A small audio frame classifier, trained from scratch: activation silu.
Rows from block 3 of a small audio frame classifier, named by matrix and row number. Rows with one number within an expert belong to one neuron, the router's apart. Each number is 128 + 32 x the weight over its row's rms, rounded and kept within 0 to 255. All counts start at 0. Numbers have three digits each.
Before each expert's rows are labels from the 100 clips, of 14976, where the router gives the expert most weight on average: "strongest on" is what is common among them. Only what is clearly more common there than usual is listed. The data: phrases spoken by 400 fixed synthetic voices. In brackets: how many of the 100.
# router: router (model.blocks.3.mlp.router.weight, 8x384, trained with AdamW), inputs 0-191
# up: expert up (model.blocks.3.mlp.up, 8x192x384), inputs 0-191
# down: expert down (model.blocks.3.mlp.down, 8x384x192, transposed), outputs 0-191

# expert 5
strongest on: /ɝ/ (94); /eɪ/ (71); /ə/ (70); reverberation (70)
router.5:112131147117138117100162129079077172089089134076153096108066113170152071128085099122112118155181182136071113125190047139086138115171151136183203144101127110073108109120139084174162108132151158156123137151142141106125059038121103129163208187144132102118135082150133116158109108131059157112169149146097146098093135122122108109171113132137158105088169075171178109084142169158084149108153138146102103198127097093130061176129092081150107151121152120166109107113122159107159139126123107081191082122175125200116113119073159119168123173118098123159114124170078148078127064116210195109
up.0:170163104113119123161138126181119155138106043159167163191090082128105160163169086132155095154134111107177176151129168169175058132218112087083148104116122067119136146166131162140151176126138134140100148132105092166155118158106140165171162149140122114100126126213160116235200139175120101105100089148192180107093167115130109099060142111112104095113171074137111099185160166088114106161101137123087137139173161074092091125073095199096128168108166101132116162167170089100087129096089108168096137082088114117109156135097161095133099162122211119138150133136167124087153120119112155132
down.0:112139143127103158200147094104085108151070149140165121149113110119109141081164132167116089140125140098146156152145102138168097161133110137140163143123154137143161070132102158123153129103096113146132154151095139101146139118159095150066138102129147166166125121103173149167101068137116122154095147135137187137137083104173140071095126110059137148106128079157101150137124145188090163106142105192107117098190074160109152132139087152119139119107245131135155144127160135170082145155152154134112136117111135113134145143190112070178179197096127142142083170139180187163134111114116157194
up.1:128121152105106140130145164163170124126105078117114067124150127096157122153205168130159142093148099154134122143129140088179158135142126179144173128148119154134119139105052114144104123173099160171086145098168091087084137102071055127163168154111132160111098169101143052197133136109156131061111167167114075115108094089125126137079061124100141184086114136144093167090132096141138102126193149110106110117177068105092138113101143091186112137147158133100124129131220141174133139195146139146121114188169103135079177133111087132109133113052064087077099075097117134120186125091171071130
down.1:168099110158137120111124140148168128119137100128165147181115069091111153136175176114219093131051091113084121094093167209127097095120156126113112164114110105136130173100151119116160168105084086117121128113070099164138121131115153150131098142140043152160086095171158126125212129165198125194138112141093165155092105148129179204130130035177079106161154146101144088142127145101127119047124109130111102139107114128162122096101138150128147112161125109147125133105187125116108110126084146158076149069094126132110134144134089163108133104175168136100088077099109167145077129147106151224
up.2:100168143139121103139085142154127128114162174150089129131133097100098079152122151131134118132164134124103135141081208054106111140112103110126132131062173169073090136141209184136104145134158172098105108092145154148141134121082104114114163159069084118168065135164170137124095104171081147120099103026144150146150128158073113085134095098224143147137123147153140142148140141111138152163095158097122082071053137140111156059146146038137158146150167127155132123116135127049160131117130166120166188118115099085150137140169064140065131144144096108146091141200109115192154135130106180083
down.2:104119107138123136147112086144075176099180095102129100155085080170142098102118136102123156158093144130133131062137165142156174124203146155125107074077130096161111110121149151129126128132076129075086191129164165047120158179170112128090134084180151226058146154136137117155109049117126148105131120152156147132171156129159147170086142126148157159098100106157057166141169139129139148115096112090060133140127141105092117109142214109161128110129157092158172086135133156133154083107158062150143130097104113087108103093098085095111124173129091184132097109087142162117114149135142142140

# expert 3
strongest on: pink noise (70)
router.3:100139176095129189165112124146121133095113107131161165084140173102116117107093153107124179110106101143122145182104066134156114120133118104088083113090051112115121071103087104168100164144115103164153124116180152159131179122167140126150181213203168209205180150083149121103102138134170101096127151142219131180142113184129144120165109228122100154067095111084142121144133104074178162140147115100104102080153113108144160126102118068128054147112177183134140072108124109142127124146108120148160104107180136125143103122173151151100116115075112144153163092092063157126148150113083134169
up.0:133184144183102140108159221179131126109122183123084124107139052105198092113169173082103104119119166137162105112074074147157166117082079138068055128187132174142117110148114150086111203148177130141189164132088185101120147084157128101167084126064138137129147141191069114133129186154124130095082120163166111107116148131103105151145117133103126147148149087141150117166121167130205171077171128127184112144104155102088057097166145084148101130156202094101107142192116128199109196089127123157071187156156140094136140156137108169158176142147179110158138124106111082146122152119108143135
down.0:087203159088126132103118143048182127092081133140152122096101114115115150084097138122080125215118187126087094162196108127138148125147108140130116186138143137159143085076217171140097230120043159181083153128134116145121040131137098128126101128135134079103114160115157119111133080141174123105170090165124163108126162132121091127140171183116065122176134144153152116132085083153130126145171147155153097215152158118140148106120103126162160159187088099103174152086118102163148120171175124130124143165159154131153082144143121138079089160126150127151102121233110122105088125130119127176
up.1:118103136136145142111152110100162163134159060166109161140142156166075078104165047158123100155112100123074059161103068116106084180134077164125135161162104125139114102143096157126119136137125087085126117179141127116107067082135049150094069094078131166094087227165128180095092150160172124100093053171160090128151117111122100059041120137139157138116117143100116156097106143152124134153151121110080137119126091152110097112159126092136113216165182096098139093119154172186143149155123146144130144126114092122108075139089118142123170144140065125138103063047128121145191173135076111127
down.1:127152133136157139127126109163112122180140134165111139131120143132132085136119061160136056089123100135146092173154171140170120148136129153118118111097129159122085149143109090136151122087081139182109123123121109094087118170136133122114166136140124132059149112129104123125120124213193110134114120129142128099091069119158134130117127137128178114204115153128150130125121123108146115083165149133116137092125087111059056144163139123144117079081082135057140122164136020140151125107097109071087103144082108072133113187167195008108123094142122053129158139168172132104096102109125160136
up.2:133115143140117117117082096093121133122074112161114137147127067166155202122207080077082077188170137111158151126143132090102075124131097115148089113150114084133102122193198179122144184121153106132151112158083145105117134135107131130080128132206145086155096106213094071147131148132155165122136123112172097121130154129130133114081133128096149129144162207138165152125134099150074114158168169090110134162118159116098118109166115171151084084150174134168134124146150146077191083144098162117106114162125077118080130132130129106103091093118224179196085073235113157107120137134127126113
down.2:102089131122137132143126105130116144039134141158108128064140159146125138133067182107121185155125155214139118135055125145092085095111100153113138136153081109133188119133069101117077128120102138175059036143120120175137117102124096128109144153124110101087117114146119137150096159099082145130168081096096119110106146101151128171121120070088118201086187152198143187128117070085106107110110175140144105124086089138122161082142158139167047113130139142115115099119103077103150134158025143116140114129101152179110131145134151166129153114168228113119143126166210097105092130116186153108

# expert 6
strongest on: /k/ (85); /tʃ/ (65); /ɑ/ (61); /ʊ/ (39)
router.6:139137160151160181167079182107178152142139118107115191148155059097141099158149128132144104124105121176113078094127136138145193088099128156115095150171157104139142141143176205150084114122198101127161146080098100135086139121124202123128100090090154118171188193146150143086142102088159096115150136109085173161147138129139143138137131136097079107179082155135112125096159143092093143079083072115087114104152125129117107145142096149097148099159127143169083057142130091063101106201136109163163148147104089100172136108095109111201111120165090160192133095105170097094101110177130121163
up.0:141139149121140144115081094091138115135116088139140156132140113179084076134083156142124124151123163103123120124143135130112147153120118029151145134105103107097118131166126171137153155115087106134113109160153126174163092116135134125123087113170118105082113141144213173174151162112124097134160090168128140138117168104139137129126049148149130128152151104186127169160102090123122135140135088136120145088135147136105098090187131172136163113146152142123136098115092136213108056132114068097126167133111144134108129118117185143145121091113154149132144069139089157118117199102172098134
down.0:128084162129126129116146122125171116179142116189081114151149119152121162171122156149181152109142117145109077137145139084105133122131108100129135106073090149146155192162171079117142124164095126087111137131133156159163108139162194126117119102102170100131144152141100152091175133100108078126084121108137072154100178125100124114107061219167107147172091141137136135102139129120096106128097105146087136056127108186135164126140056118165069056171151115153073092105115133162139107122000143142099132136152104149170140151197075144168124136101127092146107159168080125098176146106109118014
up.1:148138140105103129124177181154175122093157135108165106131084125113165073161142162115126124111108101160140155137113140106145115140170131107104148140143120130102106076071103089136129087152173120163093144160114087107101057114153106183177125124095172114185127123193128104124149141163087148096151157102057058060045212104124099147076078100121097116095087129113131152147108124099108148144141091143138134121115126146151116124164154106119145116109158115102109089131120090127116109130163148094124146138147216102105189158118140120114166134105162134097101094104121131108143163093121136085
down.1:104127103146189139141071131169139086165113130130115097176119079152108159096110130160110136168085087143137143091143108119100155221130112092059087068030126086107078118094113147110136121119132116087158091124094160124119195106106129123173120101159079106150112127129137107200092161125140140153141083147136068200072074115116153136159201175164143069118140100157158125144125107106158117136110075166155109170084174143085127080097132159104150120164007137197138202147120162173113095094202119173122091089116135163109165128111136180103120078123129114113159153094142132127073114100121117133
up.2:142127146134130114125171145099118092146153133170163130115101110132145142096075128110170164088146088133086146124131120084103078119152110175108149136144102116147095152121138111141101158108115109121146146215157166139107092091140034132156152127109110125143221081165104132133152087132136158160123104129087045105110000112120187168084125082205129103134151139144092110128147157114189145113094161145154145118151084089110122121121175137129115133142115125148145148125166114108099136132122125114106108151197117132190169138086109136159129108098140125157104069172158143085119128090150140101
down.2:093116111128110138162120136141130109098126123185119126149139153156117125148081160109137150091153128156077106088105138147132112122109117066129152077119091139162122228106144126161109136117076160103141123135114109135119090132097061142124133120139104116142190160141114140105150141087107171188145087117132131130092000134118175170108138086184073167120119160135098143147145142115162130114103149177170083101093133120136147163157134136140081140106076148174154118134091093097102084069096124157135088097175162166131108097089128160136117168094132118124163111139132130113058095102097113069

# expert 4
strongest on: /oʊ/ (91); /u/ (73); /j/ (34)
router.4:107159091145134105114109118156020123106143146165124122127123166130082189119150142167108127122167140092138184138091156155069089166057153151159135167099122106136117135151108112110152100135121128127148084201110130127162103164117083139120078119070111130150091117066125101167140133176148159075099033109156154059132094115127108140120117072094135105099114140160141132158131091111163100105137112103116121136110080161155195056091128105145101112117072104115110136148159183142135107092127140096085104098090161112159128141166103136121109150097144019115119130090152073149173132102103160107
up.0:156055141085124110129124103118148127094156098137063167121143185132159095122144124176143122119112129153137182164183098115097139151155082170119095101131163056114127123103121103124098157095089180177136150098197123135137173159118183099150155078055152118173114144127133148109118148120163126158125127142138103125133175154135111055155098119152140107172142162170146192110120122095114127109057142147101050123166091113145159150163160147156099142101176102073149102105110108135141149157109112135134118177139101160064128121182127087111108144138150118110115121168149153172123145093115087146
down.0:157141157171091173141103174088138156120072168132145135118133091155154146093099156099158185172174109139163132071116135059148120136122074133167133110155081102103136186099107152108143090142139186169116161101074162143116196099119105103174131142152136122157113094117153110174158106120092153113110175145145179134125097133091162130091105149087135093117142149146132164134118130110119107139149086162159143115157167159144029159080138163115142113156077124153108147085087133144059141159112090111100051131069162124114124119156100146098063144101093113095147155155096165116115118125094197142
up.1:160075200140120146141146161093107108125056159170098076115157159124089180144032218086177086101087172150148101117129183154177109149122138193125142164133112115176159163119175082144114129080102151158184092093199077158146133106189144176155152168109085125038114136119115107133064091110197140100120134105151093158127108130192106100088144145146152099099171105136141144108147064162101131166105126116118065126152136128147125090137106082152133122150192132059135085128110166160087109123138171096135099119161207127155098127107108116148141166107105113109152160153117114123147117111109077145
down.1:140149154125114147106048122143190196163103164167175093171124095045113106145194133161129103124105207125106142094104147115130114115144107175121140185147120072144147137115094129114088144097084120095128054124131160105109099134144166130135112138122191095145141079106123127127165153085112132165121116132093149151115173138080076156052158111142091112151158141080088048107104198144155123120120136194147119081144234139122128142103099116043158138141033075119092153173085128172179160115107142105152098092156124169125084126142172155129104087099136144107048104133103128119114145158145131186
up.2:135062109053146141132144182073120118088119089135196160106115077132100166085136132101134143124185152156116126133162192114147142163153160107134154153128136150159136101129134144072173116100095123138103149142127152155140138150136056173128137133148138134163117140115116141104068103099130200144136085140157110116173085138116069127088162133132187144116087167228147171100096106156175107167043169073141153095087142142145140112110126137103144195161189149129139127120216133112156130107156123106135156128109137129108072095100135106207172137115196093130125138099148143183158181149067138126
down.2:191103123199101145156116138162130124180058152101109160129099086054145066151100109112114175144126109154124130034131123167112128130102111195168116120124166186110079135151101118093093108138097155088159121146145117171142138122093116113121206141131108078186172160102120138114088150189141104156131097113115061159130131138108077137158125144110133139160132159200175042155165138095102134124165123164091133079124156123164095129107097114135133019100094127160117166140101127126114178114186151208103166172050093141096125104171091105114087164138106132111106131132087178145128145108087121122

# expert 2
strongest on: /i/ (87); /ɪ/ (86); slow speaker (51); /ŋ/ (40)
router.2:108123166090114155161120173160092100131086122132111057184161168088118136159176142137153174077076111187129148086197115199136167086096122111132085126117146204157121130146127200089043135124125142118120087145115166048106116157153118153088093135095143163106151097119153142116197175176136130151084165100158067135150127115097144074147116131100054133134100178066129090125153139119151141093133090126153164077209129157070123166118083161117164119143117109087107171112087171094085148164063147162137155120058118093143177114150124151081092140172058101144122140163139094170120169115159145106
up.0:151098123163124118137143154181172105139111147134064147061064055132146126129111140089136161158141071121138103112136128174110054126155138161135123111153119091158190062125109137161120132107074164177128142177094188124087092119111132107132142144140167092148119168116072110077116150170164119140164151160070120116170157129080091170081084133119193173106068147158122044171112108083127143113136200084132105193063171141151115168158056097125181126118121116143106129120198140144110085123169144147113127113172154111073121177129109134125086097170181116135107098061041137133177168073052146093
down.0:120182115103114179132129098130118123171096124139149194139135139135108172110125114097141168061140115111171132087051137103134113101196136138192122117155146139140127108142158068144112083146063046095149142117138132153124165113160135105133102142144164127046114103195157166134094164077149151158114105164104091091098155131047063117105150155111145069125113122074112124100172150177138117146120134063105142089157141140108194158112130116201126160168183077099134131132136090148109181129075123162145068086179136148117105076148105138125113085136081164088162122149123100136118163173125145130
up.1:094118157135112158121121154108137123027127194121108135145157119142108057060172127150143163092146139126167159107221136196133142089127166190192194186129118115156150160069175112171155092138120111158078155164124088065107064113169104130094144125090136130131134111117101161113126089141115132126131162137149142149129129101182099155126175080117123130149131132158136147129125049089131130131109116185194154126121089147172121134122103099117126182183189101113131095140172155175136194110181102114089088167117122101089182043135072161149150156129153185142080151156159095106117126111144101144
down.1:097135149122107185068124105126122113085113173164143139103058181149093158089184108121145127083088090181075189164092134106130207096104116117115092078166132117148052145125138135086131155123125150140173116118127161082107153106201132137114142126088146110018095176113111115133068089126063128150156080148174163109120186135093145122127146139105142143088132124165098196123168105075042082121125106192139120102044082148104145152121092133124137085119096150126091130099108128126206112100138140162136129091142081160114118115138139113146119134144167158114158118044164104104187117140162155174
up.2:191103142114096151210114091133129121119118130088057091109134102101089067182148101127116139187146128107144166152172121130113149151094111157131118158137144144096112126117108117118139151149121121177144083165161144071169099135098065123082117126078167121187123067015102160127115054150130134133142149151147162084126125072148076133159146167122137071144132170173086130135131136146171129088125152154179191093137127116153120090122131124148100118107186156126129123180123122162096090179153185165084133093147083089112226174173116086086105196160073115132183149171148180152127139124084111110
down.2:150113122120138136107138070141172118121159095195112186118163124081128109184121098132138123159093124166156136175092137093104060109095126154123137111114128172187149110131158093146120118145156128121149172140073144071111157101149177118123200147122077146076113124128159148127059097114131103126113133127099091122138114126104070101159108174151096108151107132182155175148095145166131183144190075143151141094131029142201170127106144158153161116095179141096056110123076145097119140140134132116149064106090086117116154203156173125130168121138072132069172175161158186137157116137161151098

# expert 0
strongest on: fast speaker (69)
router.0:138151054139133142124091170131116157127119122130079207097189101114150085144186132149115090105115125145099116091094140083139136187153128169100056106167101120079119099116055115092106201140154103144162120075054121117147185125122147111157110104115084071097089154102090173135126107124077099111113141120117125167155120156113141059195089124169158167159121069105094129160078182110131166132166178085167093121148200125133121107122115192124093143121116189117125097123182144170126066094132095154157161142099083100185169157128133151117128157117133117062122093105156146141079170157088083190
up.0:094150102096139101146142075107152134162114113126146100124126163164134128147100120141081166119130181091155141151134165102111048091165102125132144138131103192138126132087161135124140073091129132113142086100162096114126136096121141118149221136178103149228122139089156159102114157139156057088149150072109101107135093116101148119132100114098131150133115102128065124136125069124116108174130107174130138105162183084127131180087128146148126160058172157151136070113140146094135118160094092103151075095119100152084128068147101146111151191097109156179073105143122169163112051112061054075
down.0:137171133120128073156115096164118194140059103185131193123096062133106150144111177132166088096107122098119097129175099134163160155126082150095140149085158107126155156140109132070117137152151141157158127112135124091148182140089096138072096104094100081133164143164146175133138117138053148137137103105141199103104164139170136181164118181078118099038115122105088159111136187160100116140167128090150088098159120140054168136087084155132078111152120167129106153103167154178149155190125139111128165096055150146145150207173083122145057098090077130110108110188160104159081135121096030164
up.1:209147135103102072116112112133120130141082155135048201110070141142105112084106139096136099094122112138084138122142107169101098152118148157092186153144156177154089112170128216140077137144141099154102100113133120125103106141143101131151164159155139131115149071162120150181130132141122105154107150150082088140077063114090124117173156156080106096092132190140143164161104171129232120108123098123195215085172122128153033137114125118142152164079107172140164127137173099102116157116181147153117078055133114158104100094092129159147106135135052091198166056075120169137099105104130115064
down.1:140140146133142108146108175090108091204089134121032165165095131201111178145113151116135097043149107093073100086118142166134098084144163096176122118191154081112115091170177154121129149136091103116128129147128115187098103057138133159122140153124099153121126120099144124104137096153105114192139098124154140123074182146129107126096063055153090148129139140139161111116181169194075119180151109125148161113202162161201107144108098155122121136089101119155143155162143067113182073134101124138147093135124145130110093102099097138152115118142100094161103155179143043161063127147101112162
up.2:129094128077099150126067142140132135144105125122175053157127188154155090177183182189136130151140123163135156156126162125144100145147130130096130149143136102076153112141080186024165156089146088141136147097024039162153097153147075164118163088124209147102126064121202110074020142178102156118132123096188142082072122164129131147081128113094149146123100115097122205084158172117088119085133160135087139130152095139215122140110173110154149093122172097131127140147134099151153129084132115146112150124178127135176111120170160151139185132151156150125118127110078134124123135165119098157
down.2:107089125154148150094181160120118136163150127153123163092140117143166135146092079151125082104151119142073161210114133159090118176106133165133142128135126108140082078179149091118065163147101176112098162128149103128101130094124160150069115101094050164122117199159137117105156078094131130121129087171141162089159148134101103132087116172103096123090109120108177189119086084124135154120081144148180149179087144101128200143089125089135062089107129171131124139085128171103116131096211117091137106127122144139122130160122189150125091136157119122089122127190086133123123065112101155148

# expert 7
strongest on: /æ/ (90); /ɔ/ (66); /p/ (61); /ɛ/ (61)
router.7:194082131129112134118159101163200113182114120125151104072098124099139092134134092077169130219145064133126071147091119078147087100184159097128145157134111087137144173115138078130178106191085173099116169109146111170093187096096106029157164081152148110186128127150118101126089105085133145148162132124100101132133144073087123205070151150093161105096107083078159182094124098127136101182110103191112136139052131067154103155167149144086141093156136134129188159100078116128124145075089152136108119121142146198101090073125167107115089050175188241135108109103121153125155157096096069130
up.0:150108132171127152156176208170138130117107087151119168075129131235194106164154109138122159128154056145157120092157120113099169110091151094071077117065092107127074145102123177073069147153160108112088030086139125125143082170141164107136139170082122094144154141103209139194117102122139079198146139181083145127127113131130176099109091094151120095139143201118091163123149076072108128139127153160097161165140104160152129107128142148131117111191111142092152133067139121080147179188108165128104133099127169102150093138158128079162097089093116138129088114151103100183144153100019114116
down.0:098050123116132135124154098103181103135174126129108117143164103088100144138092116127047150114191121106183112094171177169142131111192131172162139102149124130117096086107123140130090105130111079158135121121103081136158105061069088137152017119133121162059101097130232112086123111149168127144117134124122085127173141106107135132094075152096130103145154122114127119165121209102119108135140141169125117123154133111143109116173106152107129157134098128167108111146121123165115156192080143111129144162122143170100151117115147128084166200161094131110152158152139145145135131101167137239
up.1:075143123165151148063154088107166132139128246078151107091200119164129154119103126144112169188129092139107118156131140111084147094135125158101110153114144093113111097186126128168071131129102131078161131176181141183110143092084115123113097182208156135113077106173163161152108161179076147150085105093118103122124087131151143115124111199159130093152159064129165101104125175127112136143062124157117076134117159182126078103132120157114109131104155187108139103106100113132092076162126123148128120141152181178135139092159110137151108095109142100190148060141130178173124120162151114097
down.1:180182128139177216063101175124169138143080075102144153121213127138118121160136106138149141109119112149185119097123141125113156104151140109070125100194107155167122166086101110128173134122089127119122159112145135153149144132090105137123106104132153060223174102126141177145091109176107176155158167165106170141164111172155176112139152137112115175144129120111181102111163172131182097120138125216138141119137131076154065125122111138170163158153199091123125075138051154143084130105158118156108128093082229128115155121089120172100152114162128183106169130127120093130144106158111180081
up.2:156123103148145111213156111103149117111173146215117129107113132068164173103185082064149177194116140101193105135143162108099116113080120071147106096157122149112117133063126124183136191116185110167138173156146123072137162118089132089106101096120154134069072179128137135094146176071111109167124162103209125109140163086102162105086113107103103107100116142051100114132094075180107145150144156144095164132115138106116083111143187119112113134196138176127118125179110095154127055053120114161183165111088113177133150142103125109169169096142159172142120119097145099160148153099127181129
down.2:126165132130137092155144126177122178135111109103087172125165099126125085146115175139092082131143148099136131134116151058140125189135100176123084081196108130106111134164127151109147172121088163162143090127095130130097096160149145116136184108142170091082150172150078105087038101135150168131125138145083135123139151095164118113120083056180122188255107137137105094118145132138080180133123126069107130140097086132129140116117195129110139129150076130091154093098155186083200149105124139069124183171132180191115113128173128101098103122151113082099162119062127128110152143137112110208

# expert 1
strongest on: /ɑ/ (96); /m/ (64); /ʌ/ (45); slow speaker (42)
router.1:153144094129163128107119107122127122141188126156165157131132131148139209068104169110158104125108158112137122130067151115113111172108104150138148115162139109116132104092133151125192103075121085065107079133172132161131105097169091136079108144109142190034087098103122141142045110142130176120084067166119127128137082164173149104078158105139117122140138110191088195146095151136157103165134158137109154157148102131093144077134147092134146192086144125107161154173148050181088109138135129070121120119163141094101117216129093098166181139062194201107162210120136123128101103076121132139
up.0:146099127138185123138136101100152113158119166119203153133075128120154124151083116140126118088116122175147097143169158065135114101153111087115135075139093145162163102148140176115119134160112164146125151121175113117137115162098115085063188098152132132074132093088092111099165142122077120144103211122169180095165131157196120073158137109112153161135138084117119131127130119123133121124072194079104155135159179148093103204125116133144141095125160182154152125139132085132128118116094105109123171150188200130062112135118160116189094074085062145118106147161094127173117138187117111150
down.0:125118161177103048104092177124129145087126145123131091128159196110164097113133101137134095073101110102139111202108122094156169163153124064165102069158141068109174098137108097174116108137049168090137142127099127132124158155116085132101081128088100115134094122110137137165107121069145124128069056172171139073155140135141109144163137142141166161101119147057125105120140112157129153155158150178185070054129204060155203139147093122152133110114108097095117157118093119070120108175050158194106078114148076122110156154188126092085128159148176145140129034143182074156165065100168151072
up.1:082084147164092123096122128117134159109127177115204162169114149054169206095084127151086154139111191157170140098144072109149128097080112182070121157114151130134046104105129178115125137130074095151127142153088083140120145201227122116141090060128222125191135110194113150140156160109071135183116114144142105180128102147147123126134128084117147130117122111132075169111172154142114111101101131075096184133197104134124119131071104104148076166179174153141111172145102102122178083118126164099108190131131107107120155074127106082105130081064172128116118106125186175130140154128083134132
down.1:129079130114139181124131050103124080099140087130063098143132086121112105130166168133159136084138111096170123172135146132150156094081163120103159199194142155115157124086057144154146137110134179101195149109074147085127120181140098108127134213150139084199135084110068140097146154089141108121135188143117170096105100117133138147103077167107076156145150135078149159134134178134130102128123148177135145161145095092154109169124171151104133156139053103153145159143137078140057104097120128161099085057129106102140160141165112158091087147135123126091055150203154086110061123124140137118
up.2:134124087085091123132099200117124155123139187093201097117181109174068172089117103086149066117125095147093137113109117147148099097101091105128095136111116139080125083177163141130107134126205150195113134148131115086141212103133136148117087124142125150093094182153174086153109185167102125077165096136180082111132156103123118162143143130204146163114160186151124115152156164162117144143141158108179095105175144132110129093118142054146119106130138079125153093102120124149172135106120090158142142073130136130122173096128098190133147181099138122072099150143109199143068089175113143147
down.2:141115115155061095076122149097208126106116126125134153126092069066148130140065106109141147162115067111121114112091084077114116166144148116124147074111094125196153183169125153092139200174093138135123105112093064120079164092116145142140094137136069122128127156122095138195155101162150170090154115077121248133158087131123092145146100080149049149070099145108159205113124120133098082112128124125094135127110162078122108125142178136130093094101046073082122166139146150119118102105182143110127147153101170067106172142122166086120142217140153082104119147155159167141126129092169101150